Rows from block 9 of a small segmentation model, named by matrix and row number. Rows with one number belong to one channel. Each number is 200 + 30 x the weight over its row's rms, rounded and kept within 0 to 999. All counts start at 0.
After each channel's rows are labels from the 100 images, of 14848, where the channel reaches its highest value: "strongest on" is what is common among them. Only what is clearly more common there than usual is listed. The data: short English words printed on busy colour backdrops. In brackets: how many of the 100.
# convs0: first 3x3 conv (model.decb.0.1.convs.0.weight, 64x64x3x3, standardized in use, each kernel summed), inputs 0-63
# convs1: second 3x3 conv (model.decb.0.1.convs.1.weight, 64x64x3x3, standardized in use, transposed, each kernel summed), outputs 0-63

convs0.25,200,177,244,222,191,219,228,186,176,151,167,207,275,240,223,190,208,207,161,224,193,186,215,231,141,207,174,200,163,200,158,188,153,207,216,189,221,210,200,208,188,200,200,315,207,185,146,182,225,210,210,192,124,205,219,190,200,224,205,193,200,207,155,193
convs1.25,177,190,212,171,186,196,172,215,215,207,215,216,274,216,227,195,264,147,213,212,206,128,211,193,256,204,147,202,184,158,200,205,195,228,148,214,183,206,240,212,206,171,173,212,211,155,167,240,200,177,200,188,154,237,273,226,182,206,162,181,214,237,219,216
strongest on: the letter c (100); first letter capital (61)

convs0.61,153,186,217,211,192,154,245,200,176,274,221,207,217,268,180,167,223,222,180,200,241,193,244,178,202,192,272,213,208,177,180,203,182,231,231,227,206,227,190,119,211,183,160,174,200,125,222,207,221,174,188,162,190,218,214,205,242,197,192,191,176,191,178,200
convs1.61,208,218,192,200,195,218,166,253,200,210,139,243,237,178,200,214,218,225,227,200,172,200,211,186,172,223,200,227,264,229,239,223,181,200,229,200,165,185,119,192,169,162,209,157,178,216,135,187,193,207,193,212,180,185,155,200,179,173,164,183,200,281,220,156
strongest on: the letter a (76); the letter r (46); the letter m (25)

convs0.9,189,207,192,252,162,180,218,186,190,192,200,162,206,208,191,192,166,238,287,168,193,198,208,202,260,241,175,235,241,159,196,183,175,184,233,174,222,200,219,197,196,216,218,178,193,196,148,162,239,152,282,196,249,212,166,211,214,161,174,250,208,198,200,192
convs1.9,200,191,217,191,224,142,168,160,264,225,211,233,171,188,221,199,187,209,188,165,246,123,166,184,192,127,219,235,206,229,200,247,212,203,269,245,195,207,201,151,213,168,200,192,204,264,181,191,206,193,188,224,200,186,192,210,209,218,182,181,168,216,243,160
strongest on: the letter i (81); the letter p (65); the letter l (48)

convs0.15,172,170,236,206,188,269,144,200,208,260,185,189,156,231,220,178,232,207,236,177,248,200,170,166,195,163,231,193,205,207,216,218,184,211,178,162,233,269,164,175,200,228,198,250,200,218,169,124,200,169,247,193,179,181,221,208,186,192,201,225,223,225,186,236
convs1.15,184,233,162,248,227,219,193,202,213,223,138,229,224,199,223,192,222,171,200,229,179,170,175,175,267,177,200,200,217,161,220,195,167,185,227,216,206,186,193,291,168,185,141,212,196,203,160,180,178,234,239,215,213,257,174,213,192,200,154,207,222,138,174,198
strongest on: the letter e (70); the letter v (52)

convs0.46,185,214,192,235,187,174,217,151,238,196,230,203,207,200,206,208,154,192,144,194,183,184,215,178,215,193,227,176,213,216,184,138,161,200,263,201,179,171,201,175,211,223,214,139,191,233,220,202,236,168,195,190,182,255,221,235,296,212,212,179,221,206,130,176
convs1.46,138,200,199,150,208,221,250,158,178,176,189,199,192,162,216,288,266,187,258,197,176,186,210,200,165,226,212,187,192,247,178,228,185,193,236,177,202,172,173,197,227,181,172,200,160,229,182,170,236,213,219,243,159,181,179,172,208,232,176,166,226,192,233,187
strongest on: the letter i (75); the letter g (69); the letter h (60); the letter t (58)

convs0.6,214,226,158,192,194,213,197,200,200,196,187,124,207,200,212,191,200,146,204,168,200,193,163,193,213,241,230,207,197,183,226,198,194,198,168,142,208,242,195,200,175,178,191,213,213,193,251,207,56,187,200,189,219,256,207,180,185,206,227,246,200,184,211,188
convs1.6,184,215,199,187,219,208,210,241,179,182,223,209,160,201,206,183,176,141,244,242,184,174,247,187,191,231,190,214,215,200,187,221,181,200,257,213,227,215,210,208,216,210,211,198,158,203,200,255,143,127,253,210,258,222,202,200,221,211,145,214,200,200,163,114
strongest on: the letter o (73); the letter h (35)

convs0.53,200,263,200,203,200,206,193,198,220,195,220,107,227,147,189,211,213,200,133,234,192,199,236,180,223,135,191,237,197,176,209,268,184,227,208,189,167,226,192,214,206,227,192,200,165,200,188,225,150,195,126,186,238,213,221,227,160,242,177,196,185,200,210,213
convs1.53,200,200,169,207,200,234,156,218,216,221,231,212,191,209,114,192,206,184,162,190,176,177,252,266,194,250,186,214,192,157,216,210,224,217,203,181,235,155,240,199,221,239,209,220,153,244,200,204,188,233,211,220,184,142,224,176,163,144,172,200,216,235,237,169
strongest on: the letter o (82); the letter h (37)

convs0.7,200,198,146,184,206,223,170,185,205,248,192,234,242,216,209,192,153,214,222,263,200,193,191,245,209,167,209,167,225,188,114,194,200,198,200,236,256,203,149,200,201,200,200,181,138,189,192,152,116,207,200,219,197,196,206,191,220,250,173,190,228,199,214,162
convs1.7,203,176,189,192,213,206,241,173,217,184,200,149,200,129,236,220,172,257,208,200,215,176,212,211,185,175,200,207,211,217,194,175,191,200,150,107,209,231,155,218,207,190,200,209,184,127,191,190,254,192,156,183,156,179,212,181,232,200,237,183,139,200,242,184
strongest on: the letter y (54)

convs0.8,192,185,200,200,233,229,212,229,200,185,209,192,206,221,181,219,200,216,200,200,208,213,193,166,182,245,214,176,194,191,113,200,151,200,215,215,241,187,187,215,210,195,192,154,174,189,162,200,178,248,228,187,133,214,178,162,193,187,177,193,213,80,268,181
convs1.8,179,177,200,255,191,200,200,170,193,182,238,189,168,216,239,142,151,205,121,189,254,200,207,200,200,199,141,178,200,228,208,184,211,194,200,195,200,239,244,167,234,241,200,165,268,193,210,207,242,155,200,157,190,200,223,245,196,177,226,192,182,193,134,211
strongest on: the letter m (58)

convs0.16,193,101,216,205,190,233,210,228,197,122,200,142,208,200,190,207,225,213,205,221,227,208,230,183,202,198,208,212,171,202,192,190,127,232,121,206,206,200,178,236,175,201,200,184,160,188,153,193,162,223,210,160,232,241,227,217,173,200,188,200,171,188,151,222
convs1.16,195,141,184,262,267,200,192,233,172,189,200,192,200,240,208,180,164,200,163,196,180,200,243,228,182,207,192,204,219,205,172,187,232,180,200,191,208,208,200,187,186,253,191,216,192,240,200,200,217,200,260,237,222,166,206,210,200,95,208,175,231,212,116,200
strongest on: the letter m (98); the letter j (27)

convs0.18,208,207,200,192,200,221,162,205,243,177,220,212,194,219,122,233,206,177,162,195,190,209,232,183,149,105,217,262,223,208,170,222,200,208,200,168,198,210,242,239,200,210,192,176,208,174,179,139,261,192,130,200,191,145,218,200,213,219,177,200,189,200,200,179
convs1.18,160,229,200,254,162,304,205,177,185,198,185,216,240,239,192,205,216,159,191,200,200,221,177,200,204,194,239,201,190,117,215,192,147,216,191,217,138,179,207,200,198,239,235,200,195,248,129,187,208,224,227,194,226,202,169,194,183,189,176,206,217,231,210,211
strongest on: the letter f (93); the letter l (73); the letter y (27); word: fly (27)

convs0.22,189,190,202,200,170,209,182,183,242,179,223,185,193,233,197,190,213,215,217,190,200,242,211,200,214,69,270,168,207,235,188,207,189,200,200,216,200,227,216,229,193,200,200,177,135,201,201,93,186,202,200,212,189,192,209,207,192,184,190,200,137,214,221,207
convs1.22,180,185,183,177,224,212,207,200,206,204,200,183,311,209,200,170,253,186,138,235,200,184,192,221,225,91,209,165,235,149,214,222,193,178,194,194,175,214,200,193,207,200,163,181,231,147,216,200,230,205,194,218,182,210,195,210,207,207,244,201,198,149,223,220
strongest on: the letter k (100); the letter i (68); the letter n (52); word: ink (31)

convs0.31,193,193,176,170,262,176,205,137,211,162,239,196,184,209,186,194,196,178,166,157,225,232,196,213,212,194,250,176,217,219,207,218,204,194,197,232,178,212,175,218,203,200,183,212,176,200,218,84,208,230,150,203,170,200,200,200,175,185,200,186,170,133,205,277
convs1.31,200,232,148,207,191,264,200,190,206,163,200,201,200,211,200,174,248,188,164,200,200,257,143,219,209,159,237,215,227,131,228,203,190,194,173,197,168,223,212,156,209,271,214,239,217,123,221,178,180,210,213,188,228,201,160,210,200,201,258,214,166,179,207,200
strongest on: the letter s (88)

convs0.19,223,176,140,223,171,150,200,115,221,195,221,198,164,208,227,192,201,180,284,200,244,200,203,235,225,146,216,200,193,193,208,200,190,170,207,212,182,206,203,283,208,191,179,190,236,200,200,230,130,200,181,192,216,145,220,207,212,207,200,188,223,200,250,220
convs1.19,267,225,217,189,247,125,173,208,190,225,210,183,220,189,188,200,184,230,254,200,233,230,182,171,150,157,182,168,193,271,182,193,200,207,135,212,198,169,187,227,160,221,200,230,188,200,217,191,200,208,188,180,251,178,170,196,226,263,191,164,174,198,230,162
strongest on: grey ink (33); the letter b (28)

convs0.43,208,200,159,183,226,190,234,163,208,150,222,262,190,210,187,208,232,236,145,120,220,189,210,213,190,237,200,174,214,192,206,200,208,214,192,172,212,207,200,211,210,225,164,235,123,210,200,200,218,250,183,191,243,162,200,211,192,195,200,184,224,102,247,215
convs1.43,170,200,175,247,200,191,190,183,162,198,260,187,176,215,186,156,216,194,92,224,183,272,200,228,207,169,212,192,167,221,176,187,194,242,188,200,200,261,215,193,189,276,198,207,236,210,219,200,232,217,206,176,213,191,150,223,156,200,227,208,194,176,179,213
strongest on: the letter s (63); the letter i (49)

convs0.32,208,207,216,182,160,228,210,200,195,168,243,217,200,207,241,236,215,186,234,165,187,200,253,202,227,189,234,207,185,204,131,135,229,210,153,206,213,181,237,175,200,204,258,185,165,194,188,195,200,105,249,216,205,172,151,172,210,221,200,183,236,241,231,212
convs1.32,162,192,188,192,285,207,228,148,185,226,117,200,230,193,213,240,208,200,163,200,200,192,180,179,189,155,200,240,248,200,274,168,181,191,186,183,190,200,199,234,197,212,181,200,242,230,168,194,205,263,202,242,167,200,189,221,201,158,180,248,171,199,224,205
strongest on: the letter y (80)

convs0.11,191,200,180,262,228,162,139,211,226,245,199,168,211,260,214,136,221,144,196,200,189,240,216,234,200,226,187,194,224,200,205,182,187,163,211,197,182,191,200,235,278,200,170,255,155,216,173,193,217,206,159,218,233,167,181,165,215,195,182,193,224,213,255,211
convs1.11,218,205,190,210,189,173,210,252,163,230,238,191,239,226,232,193,200,146,183,206,218,200,183,206,205,171,138,150,182,200,193,174,190,184,167,207,154,209,193,212,187,206,188,208,277,200,221,212,230,201,207,229,206,251,214,267,233,172,219,183,202,167,157,107
strongest on: the letter i (88); the letter k (70); the letter x (29)

convs0.33,207,184,233,144,136,147,187,202,213,200,193,211,207,216,186,185,210,240,200,241,179,192,203,231,200,190,128,211,185,208,190,222,156,153,198,230,166,198,194,274,168,203,185,143,197,157,208,191,221,200,208,198,122,248,209,218,262,193,165,222,187,192,204,210
convs1.33,233,192,214,200,177,200,200,217,211,212,200,141,200,197,177,271,208,242,202,126,191,186,185,189,197,207,156,289,182,262,221,189,254,209,159,226,226,206,166,195,214,155,192,213,216,178,241,222,219,191,200,239,200,207,227,161,208,188,270,189,200,208,168,183
strongest on: the letter u (100); word: nut (31)

convs0.4,204,175,221,190,200,209,224,158,188,181,206,216,203,221,192,218,187,212,220,200,210,215,186,200,192,178,234,237,270,213,225,82,148,202,145,225,178,160,181,196,142,198,193,212,236,199,200,155,260,192,209,182,128,159,207,217,211,222,200,187,201,208,200,178
convs1.4,253,217,184,215,266,257,132,202,205,137,186,200,154,217,152,200,202,218,200,254,200,193,263,189,173,238,213,200,219,200,186,185,221,200,194,219,236,165,195,167,236,252,168,200,200,249,200,208,140,202,242,203,210,210,164,171,168,188,200,217,194,170,208,200
strongest on: the letter n (50)

convs0.42,175,234,176,119,172,240,152,222,238,160,207,200,200,194,163,226,188,200,219,210,200,200,163,168,228,200,195,172,150,250,145,260,180,189,200,167,200,209,220,266,190,234,201,144,180,145,227,209,175,155,205,216,213,204,200,222,202,178,200,200,182,217,169,238
convs1.42,215,152,172,190,200,177,209,243,162,200,152,180,214,205,174,206,217,214,313,164,200,149,200,191,197,235,189,221,214,172,277,205,257,199,215,211,211,183,191,206,229,162,200,201,190,207,200,212,115,177,239,207,175,188,244,181,215,200,200,200,200,220,200,171
strongest on: the letter u (83); capitals (60); the letter t (50)

convs0.20,208,227,145,202,186,226,217,184,166,197,206,205,210,239,162,216,213,252,240,192,230,241,157,251,182,246,206,94,176,167,223,200,184,230,156,179,170,208,216,275,198,190,200,184,166,217,193,200,219,213,199,181,184,157,191,170,180,200,200,226,245,168,186,196
convs1.20,186,200,187,187,215,193,200,207,207,181,206,261,153,116,238,211,176,205,222,222,132,184,291,198,225,214,195,222,175,276,161,170,185,185,252,200,230,214,220,170,204,229,193,162,208,172,205,200,195,174,203,190,198,222,177,200,195,192,196,180,187,183,128,194
strongest on: the letter n (47)

convs0.52,172,205,172,192,220,228,201,186,200,222,187,194,206,185,197,200,192,179,200,213,211,200,190,209,249,254,162,192,172,169,214,212,197,183,222,174,229,171,196,307,254,218,191,155,228,171,200,200,211,169,194,200,180,169,200,145,204,215,191,213,209,74,202,185
convs1.52,192,178,264,220,181,210,260,187,200,184,253,176,140,233,183,263,210,200,191,217,186,201,192,140,196,211,186,183,178,242,200,204,200,247,200,239,224,239,251,202,241,213,229,162,241,203,232,189,194,133,187,225,200,185,243,210,218,188,200,190,135,200,176,217
strongest on: the letter w (73)

convs0.3,185,200,134,206,160,194,190,183,193,226,208,224,210,243,232,173,208,222,195,216,266,200,191,208,222,187,250,208,223,215,170,182,158,236,144,170,200,200,162,152,228,212,222,119,141,235,179,186,184,214,214,247,156,230,183,190,247,156,192,198,179,219,206,210
convs1.3,205,200,255,163,218,193,222,161,247,162,200,185,223,200,271,217,180,215,200,142,188,193,251,193,185,206,259,162,223,176,159,274,206,211,200,194,193,190,137,167,206,224,152,200,216,174,183,220,222,231,180,218,193,234,221,168,259,170,165,210,214,191,205,197
strongest on: the letter g (100); the letter i (52); the letter n (48)

convs0.30,200,211,270,192,180,235,162,215,258,208,188,211,212,200,152,218,209,252,190,252,188,223,200,188,206,167,200,271,200,147,200,246,178,229,200,175,197,234,227,200,190,194,213,160,200,209,218,128,210,161,200,224,183,186,261,189,172,230,170,243,156,189,177,183
convs1.30,192,202,220,153,154,207,154,154,267,200,254,220,230,232,177,210,263,182,206,206,208,203,217,187,206,190,210,116,186,170,200,217,213,208,200,206,189,192,200,175,222,196,231,185,161,273,206,193,175,209,174,162,228,183,213,170,181,258,176,192,171,204,269,199
strongest on: the letter f (100); the letter l (67)

convs0.17,194,190,170,127,178,192,200,159,236,194,185,226,228,206,229,197,212,225,262,206,207,219,206,207,205,95,206,190,246,200,200,184,180,194,226,200,200,226,190,158,220,199,202,209,186,165,220,190,174,270,106,210,219,210,170,186,205,179,187,200,234,200,237,234
convs1.17,219,206,200,193,195,168,208,217,224,172,214,198,200,208,209,203,228,180,200,165,249,230,216,192,159,142,175,103,220,200,200,200,200,276,186,179,222,212,224,201,158,200,200,200,239,179,211,221,192,210,186,141,247,191,207,231,257,230,200,180,146,177,187,273
strongest on: the letter g (99); small letters (66); the letter i (49)

convs0.5,200,200,154,186,232,206,200,101,182,179,208,243,226,192,199,224,200,192,216,193,200,207,176,236,159,191,201,190,200,282,146,239,200,201,289,193,194,215,169,173,200,209,211,244,182,201,154,183,260,224,180,200,216,207,210,166,244,233,200,212,172,192,187,187
convs1.5,182,181,192,199,180,195,245,232,151,200,223,185,206,215,213,233,194,155,200,247,196,257,177,156,267,166,195,158,170,204,200,163,169,185,157,152,155,243,209,246,200,141,228,230,194,229,170,239,232,194,172,193,199,155,239,215,219,224,188,236,182,209,177,209
strongest on: the letter h (100); the letter i (56); the letter t (55)

convs0.56,210,222,244,236,200,240,156,174,223,212,174,169,178,255,187,187,192,224,207,192,211,211,209,218,188,134,181,240,198,252,182,227,200,200,212,209,206,235,198,198,162,229,209,207,210,200,187,62,203,149,231,207,212,209,210,222,153,195,194,208,237,200,218,204
convs1.56,168,218,196,222,211,203,200,119,164,271,195,230,220,208,200,212,196,188,190,210,228,190,184,153,228,150,220,177,200,168,247,200,169,261,184,200,235,200,214,243,228,168,158,182,200,227,192,172,175,207,242,189,215,212,216,191,223,226,166,210,142,157,269,225
strongest on: the letter i (76); the letter k (67); the letter n (55)

convs0.49,200,155,210,200,234,195,203,190,183,219,219,250,165,200,200,201,200,212,207,206,193,201,198,229,157,137,200,226,218,257,190,200,200,190,300,172,242,200,138,156,208,229,191,200,220,170,200,217,231,249,138,249,213,187,187,212,242,194,200,181,186,200,142,165
convs1.49,216,261,200,232,181,171,173,224,179,198,200,193,185,210,208,230,205,214,200,187,246,267,200,192,194,195,217,141,172,149,207,177,195,206,199,187,133,182,200,185,170,175,249,225,184,237,189,218,200,257,153,198,193,158,166,200,149,208,172,280,180,238,184,235
strongest on: the letter w (89)

convs0.1,170,196,200,225,163,180,192,173,194,220,227,229,201,200,194,200,200,183,208,224,276,219,202,213,218,174,119,207,192,209,201,220,182,116,219,200,200,209,200,132,226,203,164,149,204,200,200,228,186,184,229,223,146,245,208,208,186,188,193,246,194,110,185,182
convs1.1,200,207,202,121,123,184,176,226,224,208,224,170,187,205,200,191,210,175,245,200,174,223,208,179,163,230,158,200,148,283,120,215,231,230,189,193,207,162,209,181,198,200,231,216,186,191,182,206,191,177,169,230,200,215,229,162,228,200,224,165,237,240,221,209
strongest on: the letter u (66); the letter e (60)

convs0.48,192,167,151,158,158,250,191,193,255,247,191,233,205,272,200,235,221,200,168,223,144,219,185,215,231,183,215,227,205,138,200,180,167,205,167,182,188,224,183,189,232,252,197,193,160,182,151,191,218,242,177,174,212,230,200,196,198,180,176,200,133,235,200,191
convs1.48,185,205,210,238,187,241,177,232,252,164,153,241,189,183,230,205,214,193,189,159,213,240,221,193,145,203,190,237,228,167,212,231,210,187,210,225,132,200,203,190,161,218,168,162,251,180,159,188,241,225,164,251,167,207,191,233,244,154,200,203,228,230,150,201
strongest on: the letter t (60); the letter g (36)

convs0.59,182,257,257,228,168,285,195,191,178,169,239,193,173,210,200,183,182,193,206,190,212,250,175,210,188,172,277,180,175,222,190,211,202,167,200,228,271,207,162,195,205,205,221,161,205,224,193,137,230,146,231,197,207,191,194,200,150,214,189,229,175,179,202,207
convs1.59,199,181,194,200,233,137,155,205,171,207,203,226,236,233,234,203,213,190,212,267,206,174,184,173,191,200,194,223,171,245,203,216,215,221,155,177,226,178,124,226,200,200,158,237,172,174,208,122,188,216,205,200,137,267,200,178,203,187,191,219,218,226,224,238
strongest on: the letter k (89); the letter i (56); the letter l (49); word: silk (30)

convs0.54,187,186,167,190,200,212,201,106,190,217,237,235,257,200,210,188,188,231,197,231,209,209,214,172,230,200,140,185,188,200,212,171,217,192,257,194,240,204,121,190,190,210,200,200,204,212,185,200,111,149,228,210,186,211,193,218,227,190,191,236,194,200,144,160
convs1.54,200,200,212,180,182,200,234,136,266,190,187,167,158,247,233,200,233,254,200,146,211,200,137,183,177,240,221,182,200,172,216,211,238,189,209,255,201,207,166,174,242,168,200,223,154,183,169,192,264,214,200,200,209,157,248,193,221,210,239,167,200,211,192,213
strongest on: the letter w (58); the letter l (51); the letter g (42)

convs0.34,184,134,186,179,156,205,249,213,233,144,238,153,227,200,211,201,151,200,164,210,246,212,200,205,227,178,228,223,173,258,194,231,219,264,190,188,209,200,134,200,200,174,200,187,193,241,173,185,243,192,143,160,206,200,238,200,163,220,209,188,191,200,161,228
convs1.34,150,200,194,275,223,209,192,193,183,206,200,200,234,182,186,190,214,226,196,221,145,207,207,173,229,174,230,259,200,164,240,192,167,222,213,206,175,217,191,209,129,218,225,178,198,179,169,168,205,233,201,229,200,191,134,165,151,195,190,200,199,281,200,264
strongest on: the letter n (90); the letter k (28)

convs0.36,201,262,175,174,200,182,149,158,217,166,199,252,209,200,155,231,153,218,218,202,206,252,165,198,192,208,204,144,204,226,192,201,191,190,273,238,243,186,206,200,217,175,166,230,208,174,137,212,106,194,213,207,241,202,207,210,184,177,179,200,192,209,226,209
convs1.36,166,175,222,182,131,222,180,180,222,213,247,201,200,181,207,174,195,150,200,196,215,184,222,240,250,200,178,195,165,192,207,200,198,164,184,192,205,206,231,114,270,235,250,206,200,200,212,223,194,145,155,169,161,221,256,190,160,219,208,220,195,205,247,200
strongest on: the letter w (85); the letter o (80); the letter n (49); word: owl (30)

convs0.62,247,203,200,150,210,295,178,183,211,265,207,228,171,200,191,200,239,192,192,191,225,252,200,195,155,234,204,248,197,224,193,193,204,200,175,198,298,228,175,199,234,200,215,200,208,207,173,166,187,170,163,208,172,191,204,178,217,188,185,250,206,163,241,187
convs1.62,112,208,172,269,191,283,200,144,191,221,171,233,200,200,257,186,200,192,182,200,196,239,193,186,225,193,194,200,224,175,255,117,157,200,201,215,188,245,214,200,200,203,218,189,200,150,166,171,205,236,210,204,184,209,200,223,200,200,200,243,192,193,173,206
strongest on: the letter y (84); small letters (67)

convs0.29,190,234,135,186,217,192,208,138,190,221,200,250,212,261,204,200,228,240,154,200,224,213,194,194,225,194,241,155,186,175,252,194,217,200,173,185,216,192,196,185,221,170,167,212,184,217,232,153,198,254,132,244,190,195,221,158,236,196,187,248,147,222,183,219
convs1.29,166,210,246,192,188,200,178,243,208,192,208,209,211,200,193,191,210,132,189,181,205,200,244,205,177,208,159,150,181,187,189,256,200,253,195,192,120,194,205,185,184,206,186,144,241,192,200,229,246,195,190,241,195,238,210,263,218,191,191,189,292,193,170,191
strongest on: the letter t (83); the letter a (68)

convs0.28,164,159,200,169,180,191,234,207,158,293,192,221,131,220,144,203,170,207,218,200,200,216,191,185,257,200,257,264,220,192,162,200,222,250,171,188,200,231,195,200,180,236,196,212,207,167,136,210,192,200,217,191,206,194,179,222,224,192,206,227,194,225,209,252
convs1.28,192,202,181,204,252,196,195,185,200,221,171,254,244,194,260,196,140,206,226,199,193,178,195,194,179,193,211,185,239,200,200,194,206,177,193,206,181,168,146,200,193,209,175,252,147,231,100,195,171,244,225,216,194,231,162,233,212,175,123,191,200,216,214,173
strongest on: the letter d (100)

convs0.13,200,167,191,234,205,232,168,211,182,140,223,270,217,205,186,200,194,209,200,232,206,217,211,197,183,216,165,191,167,191,154,188,206,140,237,208,222,193,181,194,204,206,217,171,160,228,214,200,91,254,200,198,135,219,158,178,200,135,175,206,200,204,193,200
convs1.13,170,159,247,194,206,200,269,183,191,106,249,179,189,215,249,156,164,216,232,163,223,200,170,209,172,200,202,172,200,211,209,200,212,212,165,192,192,165,196,200,200,216,165,239,206,224,216,136,219,176,234,147,185,185,239,197,206,218,237,165,207,217,147,210
strongest on: the letter w (93); sans-serif (90); the letter o (63); the letter l (49)

convs0.60,200,169,209,241,218,188,178,167,246,217,160,200,200,278,203,191,237,187,174,176,231,200,150,216,218,154,236,193,221,271,235,200,159,200,221,212,177,263,197,227,179,207,185,234,163,213,168,108,200,170,193,207,210,221,229,164,200,218,181,200,209,202,212,224
convs1.60,167,239,208,209,217,210,305,217,154,231,168,153,208,208,169,200,189,132,192,226,209,188,168,198,238,180,212,193,154,200,210,174,126,215,194,207,206,236,212,283,205,173,174,172,215,225,177,200,236,206,212,200,200,218,184,211,188,226,217,208,207,153,224,212
strongest on: the letter a (72); the letter t (71); the letter i (52); the letter c (32)

convs0.51,211,224,195,200,162,249,209,134,150,200,190,209,200,185,184,259,233,217,240,168,180,230,159,157,200,191,221,211,202,221,160,144,139,200,229,260,215,216,206,214,161,210,190,215,233,200,210,108,190,217,216,216,219,235,234,187,208,200,188,169,166,200,212,176
convs1.51,209,197,229,193,225,143,187,191,259,200,205,206,215,172,209,147,200,222,210,223,222,130,218,242,224,188,209,231,210,232,210,223,213,194,200,188,242,180,206,200,219,192,123,164,200,179,200,173,190,152,211,132,143,200,200,238,216,237,193,161,169,198,257,248
strongest on: the letter k (88); the letter i (69); the letter n (50); word: ink (29)

convs0.35,194,142,218,196,224,238,160,133,236,189,207,191,186,231,205,189,200,205,244,135,160,207,186,219,213,78,217,179,208,200,214,117,186,209,199,208,210,227,216,218,166,200,200,168,185,219,172,200,180,217,209,226,208,173,215,200,219,165,206,199,186,209,208,243
convs1.35,233,236,236,200,209,222,214,200,200,196,222,247,208,182,186,199,220,221,207,212,182,182,129,200,219,112,224,194,200,200,221,200,212,171,238,134,200,224,182,261,200,200,193,144,200,189,208,134,180,138,195,174,200,212,186,130,200,253,184,192,222,181,217,221
strongest on: the letter e (100); small letters (65); the letter y (25)

convs0.23,192,227,194,152,200,182,195,200,206,193,258,256,191,206,186,225,200,203,200,221,209,208,193,191,187,192,186,178,210,144,236,200,198,190,205,210,200,218,208,204,176,212,180,234,193,198,236,162,189,259,223,213,188,180,174,173,190,220,208,211,169,36,200,208
convs1.23,200,181,167,217,206,170,159,220,191,200,181,241,200,219,200,114,209,183,151,204,200,237,186,144,189,164,177,196,192,227,160,208,232,251,177,230,200,191,187,200,149,227,190,212,224,222,263,200,201,156,281,222,226,182,168,209,224,189,232,183,239,167,172,227
strongest on: the letter s (100); the letter i (52)

convs0.44,220,252,190,209,208,116,164,220,197,227,191,178,213,233,215,186,200,200,210,201,263,200,200,182,235,200,154,200,249,225,190,223,251,218,174,237,210,224,178,200,276,202,182,175,200,230,200,219,200,204,233,173,143,192,139,174,143,226,200,228,178,161,221,212
convs1.44,171,228,218,200,201,206,167,167,246,174,211,150,243,207,160,148,153,191,207,216,180,212,232,223,219,208,188,235,208,206,178,211,129,223,153,211,200,126,210,221,189,250,193,200,276,208,175,188,200,192,170,223,176,229,219,142,190,238,183,192,238,184,232,198
strongest on: the letter a (89)

convs0.47,169,230,190,207,200,208,240,183,188,274,178,111,179,189,177,181,233,201,209,198,219,200,246,202,241,213,200,181,217,175,216,200,247,162,228,217,207,210,90,200,272,217,174,206,192,215,186,200,209,170,187,191,225,179,240,217,192,212,151,195,182,200,218,200
convs1.47,193,215,251,217,149,209,182,188,260,311,191,200,210,193,129,175,219,205,170,163,249,185,208,208,185,200,187,195,183,212,211,224,243,193,200,214,176,215,165,137,255,213,217,157,192,219,179,200,200,223,194,227,220,184,208,187,173,141,200,233,194,209,228,194
strongest on: the letter a (97); the letter r (61)

convs0.24,226,200,179,190,165,289,224,100,180,237,188,209,218,140,216,200,217,217,174,187,220,224,238,217,207,231,153,234,231,196,228,176,200,208,215,174,223,191,175,191,181,195,221,196,174,203,164,200,157,163,188,178,201,233,206,211,183,203,200,209,207,161,188,115
convs1.24,191,206,188,211,194,200,222,240,177,211,232,206,170,258,158,186,248,200,102,223,166,187,172,236,241,214,233,212,241,191,180,172,200,191,200,167,224,268,221,232,228,200,168,214,200,185,221,160,206,225,193,171,167,215,203,216,146,190,213,200,240,210,166,264
strongest on: the letter w (99); the letter l (47)

convs0.63,191,179,238,200,168,163,233,200,212,194,203,238,209,173,207,179,195,185,238,230,224,193,220,231,229,127,149,222,238,267,194,204,183,156,186,180,128,188,167,251,190,224,214,209,222,193,191,200,258,171,258,204,200,185,220,192,192,200,200,191,208,117,217,179
convs1.63,199,186,212,133,213,213,199,188,171,180,219,159,177,202,151,263,177,219,218,200,161,184,154,188,184,200,206,219,106,241,230,230,200,213,212,181,254,204,183,264,200,164,218,209,191,241,233,215,192,205,179,161,222,185,242,200,182,185,235,201,239,215,206,256
strongest on: the letter u (96); the letter t (49); the letter f (29)